config = dict(
    model='contrastive image-text model',
    image_size=64,
    crop_scale_min=1,
    loss='softmax',
    encoder_activation='prelu',
    encoder_widths=[192, 288, 432],
    text_encoder_layers=7,
    text_encoder_bias='all',
    text_encoder_qk_norm=False,
    init='lecun_normal',
    muon_scale='match_rms_adamw',
    lr=0.0016,
    orthogonalizer='polar_express',
    steps=4500,
    weight_decay=0.1,
)
Rows from block 10 of the image encoder of a small contrastive image-text model, named by matrix and row number. Rows with one number belong to one channel. Each number is 128 + 24 x the weight over its row's rms, rounded and kept within 0 to 255. All counts start at 0. Numbers have three digits each.
After each channel's rows are labels from the 100 images, of 14848, where the channel reaches its highest value: "top examples" is what is common among them. Only what is clearly more common there than usual is listed. The data: dead-leaves pictures: piles of overlapping shapes.
# convs1: 3x3 conv (encoder.blocks.10.convs.1.weight, 104x104x3x3, each kernel summed), inputs 52-103
# convs2: expand pointwise conv (encoder.blocks.10.convs.2.weight, 432x104x1x1, transposed), outputs 62-123

convs1.71:164137119107083148111162095117126133116110103118153126147155136118154125160147071157089100130135163134160146144085103082110117112153166135113123131139135097
convs2.71:132147168126108129143134162132125132166131117123131118129154139191146156086113110120143122115116169117120138103156161123140139133149146135128165167114177188142160159134142114101139147141
top examples: vivid; square

convs1.48:140123108133147098108100117157112147084119128139109124125105061132157159110071142105137173089096102120125088123121106085162137147122120115128147147099129103
convs2.48:136119116119123141108141105147118121095143116146127129138140129141124124123093149146136144102110135111137130102094128108096164127134127132118133168128127112170103106137094124143128124137
top examples: ring

convs1.58:130086106112108155096085101141111096120146103146109122125115129143144154131122109147136146107082166150122124131138129128110117145126088109170096113126154102
convs2.58:104093111195085096122104161132117125114090140156080125092135116102132103104101156155123146150139107156154168147181096186143137099099178112126081117137139139118120124097155127139119131130
top examples: flower; large pieces

convs1.14:107118151062129101116136153193133123141115073114121117135129131130134084111119142120084112116147125123105138143162112144114148148157107144104125113144145165
convs2.14:135113122145160100126119067140164140141102185122167155114127134126161104172112139179121151095105102134117151123152175144097125072122163088131102094138137114166106137130129129109141143150
top examples: circle; large pieces

convs1.35:131109144063153105116110126094111146127140106083145107122124137168102097118103116112128102118136091117094119108116133153132139120112125073117093104139100107
convs2.35:118145151122119107082099120135148160116128095116140152149154144111116114139123128168146143118122120154085151134124118144117137108146119098126098110171113163111136147101104131147171059133
top examples: large pieces; hexagon

convs1.61:140147126165127143130132110097142122078157163166132140102130119114164123194184143175131137134137159157181126147099135067138140108135134129101117137120160079
convs2.61:125110121089117124113107115129165113159125133166151149126113125146134150094137143133139144101086142119121117087086147114108128138112122176090154126138104140133134135147076119115167139109
top examples: large pieces; star

convs1.54:094109129066171125131139109148105116163128094145074105089161133111118100157148090136106119121153149125156155136149128123123102142122112133140113146124131169
convs2.54:090162151135146135144136113103114115114152194141094123114139156125113140142118114160124090104136157132139120115109130144135079154092095119109108136109135119081140085122130133107159158170
top examples: circle

convs1.78:146111123127139090112131122112111132104160157126080120146101121071127128121152086162101155156120154131138158177119164156135113137145125116143121160118098132
convs2.78:153118101121110123177140173130108130119112162130158119152109129101126107136131110094116144110139137136125134108176155113098125099116098090114104123114117097144117125155177166142107142195
top examples: large pieces; circle

convs1.80:129119167083131204108121124075075135151130112127097091123168149162166102138130080139131119133128116111151111121074134163140132149124121093144149150156173144
convs2.80:105161125150098134081150088163109099076116103144138105134128110156131165096111152115100137126140119129118141108148105122088138106126066099101144147125113132119140132098127149109143146131
top examples: pentagon

convs1.96:105112079117095112126123093043098150092129123142109115131176125137125139154150156147174087142142112166154152124107138081107137145110136094133150140148142131
convs2.96:104146132118156129103111135157154092088121099163119133117149168149118135181122127149176118164094102173149111136143078103139119126113143141179139104123082110154135107176141125089136191137
top examples: star

convs1.26:151107168108100145111147102117078063120115137139103135146117133107141083106126121074140091150084096110107143087186121170089115145128108131135151120114146148
convs2.26:136120149072119139144120147125153125101134139127146145159129097187124113117126134144149163123129155101150139123103122129148121124199134095111136141150098120107155152122088129137151121121
top examples: large pieces; rhombus

convs1.99:153128132129128130101108122137127098140126174169156134103116141104165131145131069152131121139076146133161147101143182175123122152142129134139126149145136121
convs2.99:126125165118185102077135133147138097133144137099094101113129125066140095112138091102109125154117099100152132092080108125146116112124146136157099109167112140125085133160148095164149156095
top examples: flower

convs1.84:114139117126111101101150122138134074100086119119122120137142082103133140137149158086099152153106106088113120154192093105138098138124107081097126092131104076
convs2.84:124102143116121122127088144103115114112124124087111092131079117082103134095096139141153133116063147150110119150113116184084157091096120119121065158098113108127187137151110105104145140098
top examples: large pieces; circle

convs1.97:134102140082117131141142111128126114123111085095128119143131136136156143137125101096086115129105156102126132131111122099119136140168169154106116136162166147
convs2.97:137146140131112135100101106121119088158146089141132131123146140115149113116102091102192137117106140126165123160124074112142142116109103122101189043100151109103140113147143154125142071128
top examples: large pieces; circle

convs1.2:122093121132128124125101105066098104127127109097125135128140110146110133150132126112115078136177136100116101131088126124146115155129143109123131124092115121
convs2.2:187116128134173116166135143143148089111113128102138110128111134125146105110167171126127160077110150125144117118139092178181181102136087128100098131143132143109143147142108135129166147149
top examples: star; large pieces

convs1.20:121141096119136135151115115137135111105150146116105129110078102129121145113154143129131092104142125108098113148091109128105077121151182184086150125116115096
convs2.20:062160080114181176113135121110146163109134127167131154126138141145118154097112110092138117078110140137148153113122156092113132117105151122087104159130101147161139101104115104166096100116
top examples: frame

convs1.21:081075113120108102130087134131128097122126138145174131081130165118082108120151113109133125125161098123095079116150094131105131099088092140097116121145125126
convs2.21:125154121139168117130124188159123132102096163114126147094120141177130176180098113143129137129166112155144137080114133149127163110190188105129135098114127159106095142096129140170169102145
top examples: star

convs1.66:136140090126137135112122106050147099123122133127104095175136126106127089127158128152173112145063165165130133124132106133153118099136109133143121159101130148
convs2.66:150129153138083133117112146113134121145172132168088176136161121120161157135157144098125125157115145113122146152108136125137180085109132129128117131117103136123102165116123153158114147176
top examples: flower; triangle

convs1.16:126086115114141112135089101142098105115138095117103092161150139116102102078158149089157088096153115141117122097128144115114110107095107114132115130147128182
convs2.16:134104133114106124115151094110119152148132125158144149132109125137140113158126131104099192137153098127150107147124084143086127118114068129112125138102144147132137109171139115116123113142
top examples: small pieces; cross

convs1.94:105104125125122106086115144107103117135108098141064083131140128136132101158136098104115077158112108127167139079113148118094153153094090110144102117094159120
convs2.94:138130138131073147152120121099133117146153090094148158086158145123092145143121164175105168104120150140152142115127125155114117117083153122130176100135090119107105104134164106118151094133
top examples: star; flower

convs1.51:119129126107161106156105137137131110145174136141116136125104153138067169113117141136143125125146127137092160129175126133128173130113122091130149105139103130
convs2.51:136100105166147135119165142165136125186125128140186134139128120109130069138100153139172098169094142106127093108117148121124098145133130126138112138120168173163144111155115103092155097111
top examples: ring

convs1.88:094115072135132127117131144152078110143154157120091119152141117138099109071161134118116173142121142117103121128140113096151108154150136163161118143146124095
convs2.88:125116143103084125115122110114136116169170149143132144110138120120138128144123135130117115123108176105149131132073138129132154112093132078150135097112111080112183140111108164148134144147
top examples: large pieces; circle; ring

convs1.60:132103112095128147156126103099108148119158064157089112153149133154118153098124134136154113129068165168100130148137077135121107123144157102145112104107154126
convs2.60:173073091095107114137118110142070116086098111160123115126103125082095134082153122127090149106120111107166126151096102118102120123108102133095106118137135145152090138148097142130129135121
top examples: large pieces; circle

convs1.81:128112137112119134112135140093150131141107151156128124086149120102096111099077102128094106100124090110101094109165136146137130114082086114098103129095092142
convs2.81:159148125113116115148109142119158045143161118083089145099136121119143075133109105177157138138151096131153139136161166119119103120122155117168165110156141099112155121084154117125115153116
top examples: grey; circle

convs1.38:078082168084082138132139118115139102126139113173120127092162103108087132115106107134121101131125166101115135130118097143126126137096139140123140111120097100
convs2.38:096130125118111128128149179125143097136122153137105135101140116127083131128155137132164105138161142076141126154141138121099136103128125153116129130160127139104149108142149122091166130152
top examples: large pieces; circle

convs1.28:131161151131102132089124099109101167158147135141138128130140145103139140145127103178116135150157179141129137207124145132153137153137161120127120141109106124
convs2.28:131110121153118125107126082137142167089087105160153122144126129140174124093111139152122152126143138162157131115116125149156082116185108136112109116101140124088096108141116135139111111131
top examples: vivid; pentagon

convs1.8:132130112114134116091106112137125115165103100097090145147115080085167130130111080109139106092144117106119163119130106114094123160191165145161098114097137078
convs2.8:116152116134118129100120151117120146127158139154128136119144143108182139146133136134125119148146152144133132131136094136118094125112157131156117132114142167133138184099087151083183166123
top examples: small pieces; vivid; ring

convs1.27:137136120109123108108096113143136163149130150168149131086112138131099152135128090170053137109137126136119180154133148132115124140168144082087134154150090138
convs2.27:100141113151107176106142117158103098157143131148100121130148144136126165124152097128140153127140067110126088136122165117118158153136128129129110125120137092112111109150166121160121163108
top examples: circle; pentagon; hexagon

convs1.37:112143117137162109137114140120107148087180153135151127186132101132134114120123135163122098065140109134108109130117121127144135108111111107134141142144142095
convs2.37:155085102142152163126153127122116140134103108159144086152078139124131152149126122148108104116098141165128108138095108124175117129120134120102104138116136170117123112090151108150109140100
top examples: pentagon; hexagon

convs1.23:105088116136150141165141143128121101102104135125136119079110100131117104109108122119115139138081140128150120140144122095147133137121133118112124072128156128
convs2.23:179140089105101137132156180161165113121153149079133160107089140135124124099079178140111118149123136147145154129155141137159185165110154136161111067121136153131126101150163135130149151110
top examples: large pieces; circle

convs1.29:139118190116105144133167115119133131165121143094145117099126143122137114140130100131128124138157109067136147122120149178131136108104117124136133151089124088
convs2.29:159102109130093122131158111153120142102129128088119125120080137090122151075146102126097137134118120135114122128080143150131132131136144116102078118148123148141108097135145115143158164114
top examples: large pieces; semicircle; circle